{"crop_scale_min": 1, "translate": 0.12, "encoder_parallel_block": false, "encoder_shared_expert": false, "encoder_patch_size": [8, 8], "decoder_width": 384, "decoder_norm_position": "pre", "decoder_connector": "linear", "optimizer": "soap", "beta1": 0.9, "batch_size": 128, "final_lr_fraction": 0}
Rows from block 5 of the text decoder, named by matrix and row number. Rows with one number belong to one attention dimension. Each number is 128 + 32 x the weight over its row's rms, rounded and kept within 0 to 255. All counts start at 0. Numbers have three digits each. After the name is the row's rms in percent of the matrix's.
# v: attention query, key and value (stacked) (decoder.blocks.5.attn.qkv.weight, 1152x384, the v third), inputs 0-95
# proj: attention output (decoder.blocks.5.attn.proj.weight, 384x384, transposed), outputs 0-95
v.163 063:169143142142161125133150170167132136150091182127206119122119142122129090138111113113106163087098097107112098163141106104113102081118093098141111167100131123165121103126171108155101097088116138167151141118103163081056165083128123123071107133084139108144115136026125070117167107173143105113
proj.163 051:077138121049138130078078121073090087182144136116124111122120178108094142096133132183125194111189198140138130106161156126123143144155113126148106133171098168127109154107103125142084126199190123080110196143157087097123101129095112190120086147129109161129119136161129104136077139142161074088
v.164 089:110128142132165095107117100186138145113115134115149132123134112149153117103081104171094161124097132090106062087146138141125107103126096127111122119100136116127074130107160153155134147183161106109125161114141165104061161079141144136117121128123131126190132133063133101139188122104172099099
proj.164 037:052138094065122099090131169093105052153112177099115138139175188117118174137129154074159106150111158151091144112140108142092108200155185122136115124129097140114157113143122113081111158132110086138145173126181074113125048136130114134140092135131138177092150113142092164138061152169133092192
v.165 045:143109152152121140171066143107163097149096125146181109153054139112163085123102110099100144131094060162145151130139167138115150067111149053072141084078130098142117142110176138143145147166110146130117137179179115131065152118122151081118161129139174117126174130095136100154195071186162152125
proj.165 048:098125139054136137090144142137074098167117141095154161145139185084033172178080139133149168079103187139112093066136100143147119172113121147113147179110106123118139128168129129135065120188172136136053138129123111122204084126066095225136089158101090164116103158089103126100104145155123064101
v.166 084:196102121143085161138133138068103069134193093134134115122105175139099116117088139084124110137146098179141207152106135098077135070100168119079154130135111126154202132129130098145149135110126178159132107174129093128133118128119159111097135108149125111115114109162131131106118092168089148147
proj.166 127:100123138030095073100101103094107064169114133107150134121171227092114150122101118131127134138122136091085086089120128122130158140118130133110137113099127118130102130100128160133114111188180122102157157110190129111165118104117122199142146120083120129112103167136153123107087150144130106108
v.167 153:059136136106128105121079115175165169110099139107094141113162078132149149135162128193135143130137154095128060107143131165175141166135108131177120104118160138093049127114131169114128146182127087090120169106141159137129146131144097126176127141103124145141151143117131159140124149064193120095
proj.167 144:123135124213146169157143180154156192098158137163111124120109041160157116145152139130146112112118124170157131162145111131150082148162125115168106135132123142118135118151129108110134152071088119152101100146088108153113132161149136047132121152156134136152157091122105129136148130132142144135
v.168 060:074168112135146194120165146179116192113105159127099150163141077130136131142201138111130128100090166109131115138146112131134126178181081154187110132100125167141073109133127122139111126109092112156114119141085132108127100163155092107123112133118143162148137147139118138138103164093115102090
proj.168 071:135125125219147111166098104131169130077133126156093079146095057156176080084174145124105094146167111114146163168120160110113124126149139145153129080141124147131103128121126126142174127118081137137164134157097147129037143106157131058130151123170135083141168118149169114152151107086146148149
v.169 066:115075119105149116083156138149114090130127139127157114126115169106149113118059109132090134116065114148084073105170094126108111090115102077087150118128156160109072201114120135191139159157165105117090165146103136097117163072122132169096105105097126127163126148030110127116191113152163107105
proj.169 106:113129126062048106126144107111099063139065162094153160144170201120083149162085114080154105137110141104105156104106103158101157142126133147076142169121119130132164098114120138095122128130099118124144092073173105120187102126111130187130121154121150137085113156123145152095120138141075153161
v.170 111:058110150098128085113065105150168165134098125110118127108148086119159133122140109180124148148115148095109069094144129169150139147133128113148111083106158134106057138100142169116159151213126083085117183129150160128107153117146106116174132150123132130147148149117135150152135141084207115093
proj.170 094:090148126205135169144148165157121182092115145157119137130126062161150136155154137106169105118119124145165148168137124138156103176160144116167116157118121155113153091141102124105145141063065119136114112133101117147096117137149107047144103156173162141112164118122102139130127128146137137159
v.171 104:079139120127104148124120123110134156107118136133073143150152091128126170159189148139153101131147170116141151134109109138144155176152132166178125104145135169113115122156095149105115126117101123108116122128143121152191103154135082132173135143142127160108131148193125176128079163080132131117
proj.171 083:178162135240139112150143110173170187121163078152089125116114020153148092085123125080115078156111061136122097158131141095138104103073105108142137101065169084141114153096134117172176106100109139110126103147081168131094158107163137025146174076141130089182145156156157112135173092103134163144
v.172 062:116116114112107124129126138107145122133088136111084158156129108115130168161152132119178089122121122148147153135091117157132165171170172148152144100168152142099155135168106147083112128139101115101105106123192116140206114151137063131176162165148160141076125134165137181132103168108151152141
proj.172 062:133134164212125157157125124149163195102135116156129147119115028138168107129129113114137089155108095102134078162119130122168066121098079110155111080089185116126122136152137133135145132111110100100088096149091146163141149151141127063147173127118135124197141140114157121109181134126166130115
v.173 097:125153124130102182152141196138125145162085164135114147131145129118113126166186144100178106105129114152174152182085117122136170187156124139178124135134128122121150105163119115092089107088065124162137077121124094130172102184138085097156157145128155126076147121163135126117067144159088145126
proj.173 063:098117171147148094152051144140119184062075155154142137136152127118155157137176107124139176159144127034148140133105155116152114130124089128142137083098138174120103154146133155104092100141099103153101140097138165184135135121158105167138121145125104148141123169104164124123144086086177150129
v.174 043:122203120117139130111143067159086152127092114091068134092159120138108131084121135147150127149132122119158065110151147144200103161118111132130149198116100091089136162092115104108169147152145102075146132079091144138118092164100130137117108113109122137138100085129126142128104130125085133137
proj.174 077:097102117073081131147159158099143093133163167090111131123174179161158120169122118140170095119110147187129153144148078164120135129166162141119081150148119159130149083109167110059136188086103103178151087143171045129128105196137167139111113157129167156099121086135082145106123150155074151167
v.175 076:155163117144118192171223164120101103161135153145150130149100145141102091114121126057154111100103113185136171142105141112105124105141124112098110156120098101187195092136158090140122106081114143189119079152149091118118102153154150077080139121150156126118125093154125098122118131184063128152
proj.175 075:141105149083134090121076086067114096145108112132136092147104188119114119123131133164073179150177143074118124129101159112144175096123136134105136096126133130137123136121133149160122105187165144101145184122142153114118133059088113196132141113124106095110113144151161142136118144097145093074
v.176 118:098090121123158089117066122140148137076144142115123134126124088136131129102120117181085147139123169083106081098173114135119116103140135109138131105102142147111071139111134149150147133180143109112135192133133167129074172073119118143147117125098111125164147140085130145128171115066198103099
proj.176 049:133185087114151169063182173150123128183190107120104116093135092158102121154092147153141114103109124215123077118162103134156114151113131105178127193126100107138160133126109089136138160099138123142077133133083082125167114167107123100117132118132130148131125100156068141144120131181109118128
v.177 041:111121116127187113097166124183120117136111166111149124116113150135119112110126121150104159122088132124093056121162116133128079134134114086121150176101135148124095125105166114146122099153136121140125185113108168092059153090119117123065100133061113102147103115062127095128165103131147098097
proj.177 037:069170114057083091098081075070108041200118157118131069129158202072102147121134152145099121123172117110068130095149163163102193157160168153133104099147094149106076125115145133140123138207156129096168157131195137098149076127083093172135150118142141115092171142145163135148081148110105095100
v.178 095:165102130153112115145099106084139093087211093135148102109090141147118101081076130128084128152152130136132178106158145109094111020086139110064141102100098130147175113093162114157176139148158170153167156173146132141060146089124169113091107114146121108149120119127126123128173085124142122143
proj.178 143:136132120020109104092138107110092049179109126081146143128157238090085166148070122135127138134116136135093102090122125124125141120108146143101133134129117118138132134119135132129104123181170137117126153106168124095178122109105130206140121117094110138097085163117120130109107146154105112128
v.179 122:076149106118131136120125136148134158114083145114088158148162093121135164160198140150162122121125165097135116127107111153157147207173109154191136119145154148096083126152097147113105122116086098109107125106117129146187104162123077145169133142111120168112145144155130175134083182084153126110
proj.179 109:137141140239160153163127152176174212082143107169114127138094016153164104118171129109129107142124090128148138172134150116146110119131112115159138115119138121126119136127120127140152138069091111158114120141064157166089134130167128027136143128160139104152161114131128119141175104114153175148
v.180 044:154152134138172162152126195165101130201074176151190101121111133143112084128152109122126173094125126137155110170108146099100126125148137080136105177092100069185134067151195082142097072087086115167152128117128098070035146156152131059107125142108118124138164104110147047130134082204101106127
proj.180 041:122167118138175164118146162171082179138112155124129107085116078145100163165152132172165175071147138172154133150177125119156096164156095136178101179147111138097136134175097090126084142154116141150061158123122104115165102184115090144129073160147095164175126130107080121119118130134143066103
v.181 150:064125131113137078112060095164155174109101126106097140122152086133158160127156117184124140138124159091113053103137128163172134169137118130166119097112165124091056142117123164113129143188136089080116165105135165139132143121134110138190130141113117137147144147120134156140119146070188126100
proj.181 156:125140109200132181138154165141154196109168127159112124125105029167142117145153131117144104111126126172159143159140109144137101145137124103160115147144128134119152115148131102111140155065091111151106090147081099153109114162145137038123119142159145140140163081126099130136149123131138142143
v.182 069:123088147128129126139070107102145124091178103124127108109103122134154112092098112161083139147124147124121138090176137132121126065100146087104118090094130140148087142090155137171167144175145133139142175156136151135051157092133139095120104118145115126181148146110133134129174115084200116127
proj.182 056:135076112083141133160125152098107084108125144112132107152104191155120126148126128154104129109170186161146180131114078148108143099157169152091119176206094160147187117145151100103109148118110151191134118137097085146125114117086125187095080172160091120097106074105109178137134130115105105149
v.183 058:056105118113122080114064104138168165079118126118081112134155103136154162155188148195128137138157166061124090113140111146165145164134112179178133093144152169065082141137098162114134137159130111097133163114145139148185120111121096150190136129118101126119132149158125174126092140064166132098
proj.183 063:183144119255152159113163137184149208125174076154111131105088005147130102112134141110120102132116076150139118140139160107130095109093105108158144123100143085133134145136122108165150122076116137137086096135035191144110147124133121000120163108133121104179146114125117104152164088132146159148
v.184 061:051112121124142120145060150151150161104127148116127134129134092145121137110183119143112164118150182095129114124146118149142133171175127130191128124094144128106078088123146143119133132155116110153145147120120160129109128143134105086174113150120118153139146134152121116112107153078164112086
proj.184 090:130111128218173180157138157142130191092132139164119124121093043172137125131183124126139142099168151143177160156136118129123104128148111112155123158147121140119153121179117117119126125089103134163101112147085114166095125142117118066108101148167120132154166081115120121149148128106153116123
v.185 086:188152143158100160167156126078119103160157114160163114135102148130118103146109145088137122125162084152163203147097158109096140074094152143079121128143095112179210101140128103136120114085127169155143090148154098116128109139149155127111155116162136131096132114174146087130122090161071153156
proj.185 117:138148146098133089112107099137087103144089117133149135122140179080103154095102124135118171145122113084113080098120174084139136097095112136128146089090141101121084155120117155149117080182179143088136172099157187102151154075128116191139147086092108126124101193143148106125116122121146103099
v.186 086:168106140136141127144125118107122091110172136126161084124097155138154106088054131110091143143126112138117139120149135114099101044089145094071095149100101127167142121103165117164160134121154150158140150134135152115054161086111172100080109119137129111157121110102133097120192096148147128141
proj.186 091:126114117047132099109130107093094046183164129102145125132121229109073152146075138153102156109142171161103121097140118130106148119126160142088132152156102116136116124118144124157108117173181157121143153114157117073143119089089133205123105136106115134101103136117118135127103147152110079110
v.187 091:067150163118146086128030101120177169109082118133109131102140074128153143133173144201131151153160140064148061119129153164166143164124134140183117091110137111109090126128130172101127127170126105070153185132165157139112152127126103135205154132121108138109154150142150146146116121056186133115
proj.187 119:137144131210158161129154165154164209122206099161106126095103024156160107121151118142139109115106114184147081164155129114154085131120109101179107123103151120114113124129131112135154144078134121125093117183094120142103143159153132025130134112140143141186141101137094124124146122146164122118
v.188 112:161090134141129111120118112100131095104187118136154106125089150140131093096064115131074132141113119131121122105170122104103109038090139093071127112106121138136132148094144122171164134150170149132141160166139124112067159061122165137097120100127119100161121136088132107128184078139148120138
proj.188 130:149132125020099111103140110088090057175109127082147144136147227104064151150073110129122137134123146130107119091113126137109163111099135136081135161122125116145147129118128130125104121174159136118119132099154111097184117107088131197118126124094134132099093155138128143114123139151101106128
v.189 137:135159102119135173113237164165087140172079170117126151148156145106105133158145120079178118089097120155121124156110105116141121183162099138143125188150134154122136131166110103113088104078097116163093075083086120110181103164120100139103126142121146148109106114110112120111095175175081120130
proj.189 093:095103132144102085172061091103147103083080147138121094168121159120165108085181147102117119169164119054130190139105164118099182120147150153097145070143128145137091126089138155117149111148093134136210151116146156135068122092159122149132151117152129084086157141153182126143117104073135164143
v.190 100:148127152149140099139082115084133118113193090145151104090094146152133086092090121145075152138142111110123121123169156121101114076077108104103128108089107109156142135107150124165152140138169154136173160149124130114079140080121180129106128080127095096157130133117113088115161074132130129139
proj.190 068:135119137016144107076112117106109053169114121087158123118130240107096141122102106172114155125124158128118129091122158147117171114137138138111157144148098131146111127118105131132087115181207139088135170135151127122133139099102107198100131118095104124113091123121107133130097148150131094104
v.191 118:067153119118157157125146155188140187094099181114108134142148074126131138134191129160130145109107174097117091115155117138163116167160076136181114134100142164111048107123134135131117116126098100148118147106109149132094128141135096101139111134094132137156156144098115148134133168073171103095
proj.191 161:141110128215193155154107143143154177100153116163110088122075048163155091120180145155100147114163125123157160162135144121141113112140119113148126118152125147127127145150135111139129135095100130160105132155065148153077135128124122072112126130162116106155155089123122130161147115105152127112
v.192 068:160128141111147099117205127087095085154113103131158127115135192140111139153086127086169134118136113122111162131090131138104101133115140173105139185173115112157191137156101121115114126080159131126127094107118119129161114116116146156115126124124112123101085092129140116125126153162073134172
proj.192 117:123139134074040090150137096109124087133097141092128171130183180128118143133101103065172082161103114115105129120112117134110144126097127146096137131093145098142133102085162139107142115140119108138180100109177114124151124128138143144134150132106161129122116158147138139091131123134094143175
v.193 098:076185116140119149134128127211143207134070152113113156135169045131133135128183093153157120122115131107117081123126131139184153198175076124180112105089147124110088098117147144096131123147061097117121117098122141142127110175148092089151129151122156151123141135136114145144083163131153117099
proj.193 178:119102135205195154145109152137147188098158122176135106132073065147150116122177137151102153093158138133161156154137129130140119135174131109157119128157107146121113140157116118147132135093125134141106145151094141137081130119131113091121101140161119127142156089120114121162135133111158133095
v.194 070:140061121117143076115056099102148106069207110104102110098125134137135121116115140189090158161160150098121109092165108123111111090089153127116140126118137169094117142097117138139149144183179127124153199109125158126109160060097127175136130114089071101150116150107139142109162101068172121113
proj.194 059:139179124166143101102153125174098164146154084146147132098119111124103152090114123117112129153128096141101054126157194062154113100080110098166137109060175086112102168116070112184183120159174140094092191144140163111121151078149110086139161060105128129155133190153140109150126123147168101123
v.195 031:101161154172163122114086099118116146122141125150123106099121092168127130084143149167076124149123152087145103107140143140145096126091114108137128092094119100140125098080172124133128112151131122102154144170079114138005107154106180105128117126137109089156162142121117086141125099098143096097
proj.195 052:140099101119145142127161145090123115143193118120128108126099142154056145156132137170090153106149161191144154152134125131108103112136156102115113162176098155152162110143132084130137154103145156167088163148113090094115104101101115124112062156153142142117141073127071146144136154159122095110
v.196 051:128136097117171098131114109157134124116108154107124145132117127137129099077112107157102151136100143136124042105176118135155100127145136066120120159105144106112090138070164124141148111181119094113128172137097153110051142099108131127120115094096126122156149106090119117135148107118160100101
proj.196 055:126094123088124146111149138063147098156216123134136092139110167146118104127125131209096141111160171176149118104147102147097131094167175110113115136186100150148147111141137126118145151138163146128154096161163085109083151146087162166082106133124119133097133065113130116167095158154127080089
v.197 086:166087132116118148114159169066092053133150121136123124132108197117104135154089177085132105128161126155162228144109119103086141100108173147082163151188118151129180134163103107130112133088146163151129110150135085134169106123096127161110130124141109127097103114153128135122133121132091150157
proj.197 106:149135137082071096151127091125110089141097121092128168135166170107107139128094109089144102177101103091091104112119145111123119103078110133095138117076168109148133134090158151129128113173125128143153117098164133105161135117127142158139159128091134113140098193134156135078146122129119115156
v.198 072:195097130127147120115167121052110063126187110136181103132088174128116108113074123061098107115140103161134200149136116123080090048098162122078160145142102131143189134129121100163147140104187160141127125165125117119113140084112161154094129117146119108134100113094139138127157094162118118178
proj.198 105:147141117045065098119155108097096085181136125087123151115181184135093150131087120113149122152134125143092088112130125134129144109083110124098131143096148098143162133087133127126130125180150123130146139110156088107198123126105127167135150118105139151129109160155128151108126137138104107138
v.199 078:184096118154143102132095107095118108082210103125151118127083130140131119071090128142051145141144123114138162105170127118096099034100132119084160119111102127127136132100130106171159148153167153136138159148093152126074145059115161141101110096121110124181132121106122132121186081104144113133
proj.199 054:152165110040098136112144121118077065187105116076117131111167188099084134120101125106152111136122116138103114110123163102104152096087139120125126134103135054138145140096126121120121118154138130128142124117151106117175111118114134104131147102114135119109110158151128146100125119154102125170
v.200 126:084098142136133122146028137151168149091138126130126118125120087146156129109153134179094143144155154090126115116149139132119145106136131119141120079086135133127074112114161159144145142181129126128151174145149161142074150103138121088151134137120120125158170151138131122143154105055179117092
proj.200 123:148112141195218153129117163154120177109152116174141099124070075128109121126154139149080169093153135132153140138135156123145112110136121107164138127136103128128120161178112105168106116109138149150071174141057170128103135091112094098113098138151094115158143111122126123171134117111152120102
v.201 121:165090127135167104113125144093114085099169114129143110107089163128122119115085144145078152144132137116110142120167124106090093063087137104102153148122126154133138152127134100173129129120170152146147174147107129108067150070092147147081104098095086108160118133086122106127181091109152115144
proj.201 158:121170111030067110098156115110094062183119126081124144129176200115085148136078111123151109137098138156094095090137122136127140131105126144109132170112117117131154121093121125119126134158146127122140127111154087109186113128111134164142144123104140153105097148137123142096114132152093120153
v.202 065:134108161115143044109096063087147095157133081124166101106122151124155128098058103124097170166135123112094110105125161169124105086091154110084119116133119095127145155107131156142152155148212116086132153138162159119105165084117174168123135119132120109157106125104143110135168098141156123155
proj.202 102:129158113064057113110172118131113092153109140079128160111194175123095151143072107100171089135097120157104097112123103143119129142101126135104120166105140096139145096107135133108141133125132105116144103119158100114182112140132136129149146125110162163109117147135117145093139150164090143157
v.203 047:138102067109143129110068125203164119088117131115105136141126072130139119069108137182088133171115154135122073090173120133146120098136129089125090104104145152064076139054165131164164177201119137116127156130140157122109146109109119124091094125097140131168158125085118165140160118101183131098
proj.203 061:113089125147204118115125155134169123111161128130120092151078134122147116109145148172074138103127165180146172112160130114100141129165166137129117128170088165121083152124120103146127132103145174145123157163120132098032125136147145140090085106138090098119136078128098108167088116139143121135
v.204 073:043161131137126130141100121189163195144082143132122133115155074125152127137186118168137148114115128114116074123131143157173146185157091118163107102083142114117071113122159154101140127177093090112120144136142130135122119159169109083167131137134154127122160144137117124139118145109163118080
proj.204 093:133113139190199161116109154137144175106154127171146097141073074129124117129156128170099151097163137125160134138128125132145124117152127114154117113165106139133119152174131121143119136117143122129080151163080146135111122119116111106112103142167117123133153098124118116174156126105150126094
v.205 082:152216109141157143118255107165088144183101137135149137138144131120101114122129093077158105106090105153130099144104138120161102180128080126125119173136116078128173118125109098102098095058118134120120068092098096119139103172124159136105123116141144118118109094102111095128096140197057121175
proj.205 044:143058109084108100136146126079150115128178133127157095149114183158110122125097116163097129103142148184150174136143065130084143099188154124054098131173090172150135102111136127110145138106139151127177114153160069068100130118130150186097079149126115124105134080125102136136122159136107116110
v.206 054:102164139119064175133164152133115158138108153114090166136157105098126123143171120113158099082089106161161145140111114149158134163171086116185141110137118126123128111130106120094140137120087119141079095138131101141179090190162097110139122136145180154105113139149113169137086168171119125102
proj.206 065:089109131167157162141093143140134177081085144170139139145093094135162138145188146132132148111154140068163201154117149152145130171175132114150137130162125166113147108157109143115104138093089110116096124113099152155092107132134099093138090162169129107111151106097124136141116113101160151132
v.207 052:138089099149103182128115185079100111062155139119084147136134130125123149150125164113147071128162130145162215134125105098117135111128157165136166109157131187097174108150092137116117139134107152146122120147132119164173094135085101131169140137141133166083104122171117178119093162109120156138
proj.207 085:128092124217193157143130143154133186099160109178139118148052061146137127120150131154084152088146142138156140121150124122143101123156104104149158143149114148132118149173126118164135119109148155149102134139076148137081155106121107093116107146136103117156137086095133125168124141115170120090
v.208 040:096119117100107136132134202149123135172095147138145134111164202128109154168162132129170145082155124147138173159111098109140134186147150185136128200152122130127124123156109126081093091113094120148145115109117107107195093138159120126135145159113142148097104096184120104107074148144050129110
proj.208 042:114145160105142071128040091117132120142118126155128118106151149094157110087153139126108142149156106031118110119127175115131179120116157117132145074088142060104077161075133201143157103175151090080197158125180162138124135087139126144148174112134131102139145199142181115126099127095153127128
v.209 119:072155130130099146133100111176161173123073152112100148135167061129150143128181112156152107131113142113127073125111130155168171181168112123184118090105146124106074120113132160102140147164076101108109126135145146148143123165153095099168135140131152148112149141147137162147090152110167127085
proj.209 152:127114128206192182132131165153134184100139137170138118133083061140135123156156141143112150093145137142163157143130107139132111149157129121152122142172113147120141133193118104135116136085107136141076129144079146150111131147122109093118090146163117131128146087102105127163140126127136136115
v.210 111:087151124123101182140115163152131159114111147130090145136147097131121150162196164134165105108151153115161172142109110121132166190165124172175139104135128153128116101142121138109110137124081130142133108116130116144178093179148086109151133151129148156103143136189120148129088163092115136099
proj.210 135:133123137230200119152108133172149181074119111166124120133083052118159120098173144129100136133142103107149152156139158105143105121136136121155136087133141133120088156150124115156135113117107134132108155140109190130075160114160111094128124120155102095145147132128141113157146102086171124125
v.211 043:113108098139100189127132194100096130113128137131092141157137137131116155156168146109158118105131165159110183138129076138119163167142115146185145139134154156128113138151110111146097136101089120182110113136113109117188102138121102103127102127116120170125133130177109153083102183120124130118
proj.211 045:151170098079125090110114088130134138194156111129106113095158126162124129117143091148122143158151099108115072128119153128189143093046076105117133101109179106154126166086144124116120143190146108098104148114121128144191159152094115189144205076116131143161093170148125134138100102093137093112
v.212 102:087146113140153132141096133187159185114109164112136125145129074140138130091159107160099155133105163104117072121164122134144129128157094095154109113077137118130048112106158131148143112154098106140121165127108168107055158125151117088126115123099136138174162141101130113128146120102185097082
proj.212 116:118102127163187173123117156128138163123165134160142103139074085146116116141159141169088155092153157143158151149127133139138120127167128113156124136162094158120140141180114105149100137110135133143071149163064125133103116123102091101114109152161111121132143079114114137168136133116157112098
v.213 076:080152120114071153139126160155132169160081153139096159126166117134118119163184153120173110122119145120138123143103121139146140198160112164179110111138140124153126097131116155090122127118087122127133099113153096127181096189160099106164149152145158138096139118192111118137070155132093141108
proj.213 098:126084151199164112160068138137174181068119114178134111149095079134190100107174132151090138131149124082149141150128125121142124105158102125139133091143139162131093138154147151140121123116118137147141147140115168149086144116148136127131130132134108102165141105130164115147142127086162157088
v.214 084:060162124121118142141116148216149178139052173128113143130157074132127122127189114162145142117098155109112071135117129136161148193180092112184087112095143123120059092114163149113118124138071103135127130101143147145108132164161094075138106153112154132131158134129124119144105165126149112084
proj.214 096:121100127197201159147110156134141173098151123163129106123077075157155116141170141166112158095145148146165145145137120138141127152168144120144117135157120167117127122152114121125120130079103128146100133143079132141061132129121112091105082150151141111134153085105104123151123133132146115117
v.215 118:133101143135144072119067059110157121104162089131126101110110097123164124094091096163088136159132116120100077101156153135142118077085139092106124094104140123102102161100127148152165161187186132088122173139163156143089172090120160140160130106134103114159139154103138132148174100112199129142
proj.215 080:130150116129135177066199156134110152167162146135154137112133117113080132154076121147125116068092149195127073112128095152139118151125119119148123172129104101123145128153101112149124146085157123071082125132080106118174108145108113108122118132125151179130143117115088128144110165176103115121
v.216 041:049164103124133120138141107191141215128118144107126147107181088129138124131165071154163146111103131084130058101138146159213090211159064134168092136079126141118102113105139144099151122148103097114135120064133154145115101178129110070147147153133141122125131115133120129128087184133157121103
proj.216 053:129122133163188133106116142105166150119170117167116080130079097127152097101162143175096153097168137145158118158131133131122135109164154120164109099175104131130097141148128113128131148118157126076109147178128143139075157141105118139102121106157137108136155080134122098186128132099160121080
v.217 189:126165114121119171127229169147096141159096154136121152144158152114097137163153133090180107094113120147145141157105113118148127189156102160146137170160119131132150120163098110108087099061104125148112065097103096123184090170134108137122134128125136146099112102134112129116084160161063132140
proj.217 115:111140135099071069149069079111142128132114119128110141132160144116156119091143114115146111188141100057099098138128157101139159109104129132111122062091165099128094128051142178119164119183125108095188136129186142130127134121149149143157172098120150108126135183157173126098128111101154130134
v.218 115:069170137140084157140106115143140192146094132136105145141158082130140125145181109138150106116107143121146105127110130142162160187168107141182112090120133106129105118134107157111131132143098102108115112132160113131176107176170116104185157147162157161107151138177129140131080152120119135091
proj.218 160:128105128208183170137125150159145192077123140164134110121086052135153110135172136136117151092134119112166162159122115128128116146157125118150127120156119144120124126176114121129114130071094129134098128128078160149089129138143111094117097143159118127130153094096111120150129110111140159118
v.219 068:139112149127136077120075094116168113133121126136153104108110115118151113095072105156092151156110102121124072084162141132139115053080155087084106109116146114118115138083133148152151135191150120078134177162164159104058184082123146139135147118134142106156147144084145116150196090121190117139
proj.219 048:116126094108168177045164162112109134196214104153149087097123126152107135139106142196085149079127166206135081118155117148161119137136122100161138183126090123118155123150091113142111155106163152081097142146073098108136121126078104114125107104133111172148140073101085147167060184185119069086
v.220 049:106089150116117058122033094097166132116166091129139088108112124167165128126092149151080160154146148074113128087130146135105134068075153140111103076128134124139106139118111172138164164198198133086142185159172149128096159067153179133181159104150114104150158142139139119143169078053179134121
proj.220 053:142141164214170156143182127188123177064086122148146165099102060066129118119111144114120125116063074104135123111114136104136082143114098106133191133114142104120110121183119130151106098083116160124073062085084242134128156125151104100126138134074093118140105142077144097148140095143137152114
v.221 088:186069145135133097119076117048132036109171073144136116121086171127136126109051149128090118167147111169136165107146124125086142031075197106064160111150131118129166176115122129161136148156178144106138151183160124131120153075098159173113145114138115123138126139128136130132190084121136138167
proj.221 102:132162109059073112092179105116106085173119123091135158119179177114083157144066117111158098132085118156095095103127118136122128140091126135105134156086139108139153118107121127124134127150144121092128108102151104102186120131119137148140145117101142157115111169126117132098122146163098116146
v.222 102:071126142148084139154042100130178164103144116138099133114125079143156126121176125166125112137146134112142135107128145148144156123134124133160116058104134125119106109119135168129156159185124137112131148158176126152133123135167118084178147137151150134125155157175126153142116138074168142096
proj.222 179:130115137219210164116119151163131186105136127172140103131072063130127122129160147147097161087147139128160145145129124125144111141146120117156128123158112144115120150185111111160107114105127145118074153142072168135102133120118092108125097140155102127141153107114114110170137124111153126095
v.223 065:140160109130115179140208184166088155163095164143127170154152126139097132144179118093158084096114146143142129170088107108115142177183104147153119152132110118157147114160121114122099092054093127160125062109115100136169094162147107107116141142132135149101146106150116117135065167140056128130
proj.223 067:118096160170188123148074138124187152092101133146125095141086083122193084099177130161090146155144111074161150156121136130147135101164124141131118078140118173125095145138125143111109138109095090116121136139104161151074152148133112140122154130155107094149122113117130143152153112069151136117
v.224 054:093118159105126110119049117177165162127068156121130106109141064124148118143129121183130163145117132072114049110130120133138153135125121107149111101105157121139070147116157167122121136192118084087121187118174169102091174111163105144157153136106155136163140165113154097149176106093188106099
proj.224 062:135150137225186169118158174178132178100103144156153121136085056135121139138126132128116142091123144170163141140128101130150089160158117138162142146165115166109136135213088084141100132086111144104064117136082164134120139142136094117125105144145117140124143084093113121178143135130145132102
v.225 137:097134117129083161144135141109134139131127128140094153137143116130117142156174140120170086108143134152163179142104116132135157175155128167160144114144125137124145116159106129102127138119109133130119094123151090151214080169146100122154140143161140154086124131199118152117072161122098151121
proj.225 134:134108157230200138141101137160156201065107118182144120130084052111162115109173139130100153127147105077149142157124150106149121124138114117149150094137142131117096150162123142145128115102121131118111145122089203157087143113145109093129120137144109107149146133121142113161146116096171143105
v.226 063:176128140098144070070168079102128094148114109110142128095142156085130118111068109137135116160101070154124067104150114160150104111076137091092152136160132114093152178085086128107131135142156110076112126134127130102136149110090115205114142110115120107106087128051138153124159120175134144177
proj.226 075:136145093053072127082170138121097091182135150078121137120165201136096150152064111133151110097102148181119118103131085146109137132124155143116120181132116108126153109105121117100133151116130138112153107121156086117169118162133147159118117125111138166084120118106093124109107149180095129161
v.227 065:174081156129073162149089142035107075130151100129141112135093164116125129126086171084133112151163117156171236134094146105079148053125209135080136127162101140167186136155130119151137154114130161160124107157148111140135122139113149126122130133167134136106130127190156126129127113126096165135
proj.227 048:105146124066052127154179124117133075131087126102122164154162163132118163180078110080146061158065138162105115104123109124127111151125136137075144175110140116140155087088151139103150146107118127163157104078155099129152107130133150113139115174080163124080098122114108153076122138167101127158
v.228 107:167157110139126151132232138102089117157161126137124142145139162129092121152125130068152109104126114154152181151108115107141110152130119171124145180166106124133187123156079101119114106063143144133117077108099080122194087144130148164117146111145119134103097100136116129115095139163056131163
proj.228 093:136135138093055082149125074111127097126108126096121156126171171121141127095123105085160094180129097097122129132121139106110145094093120140106129093095168110139115125077137149118159104170136129104191101119194126114143144123155158167141173090107142118138118180151165129098133117114119137163
v.229 115:087121154145090119142026108126167146097128106134096137126127082137162138118147117180112119157137131114132112102134147149150167116131140120139115050113135112110094125099145179119155158195107113102133161165178148162124137131141127096181149136157141138135162149169130160149128124092175140099
proj.229 174:128110141205199178127129155148138182085129131168149110128075061129138123138156139152103155090139137127163149148124123129136107139157127120154130128162118142118126136191115116144111133084118142137078138136075162137101131124122106101118092146153102124131147096090114120161139130123150130095
v.230 035:075119133101150130091160165197092165135025176088087185153172108122101168149144121146173112137081153125113082103095081169151122214186136128190152151158158137110079166149108141092096128132127066111083130098110148112142137155106062143148125152084142145117102110083137136142096189099138116099
proj.230 041:085105122122099156147154164135114193095131160125149163138130114149124142189137115083167084084111113128129158149118081166140124159131100124099126168108117130116155117136136126114124150060086110166112099124088077137173095194149121115147091169137164156130131089107110160099125146166115151158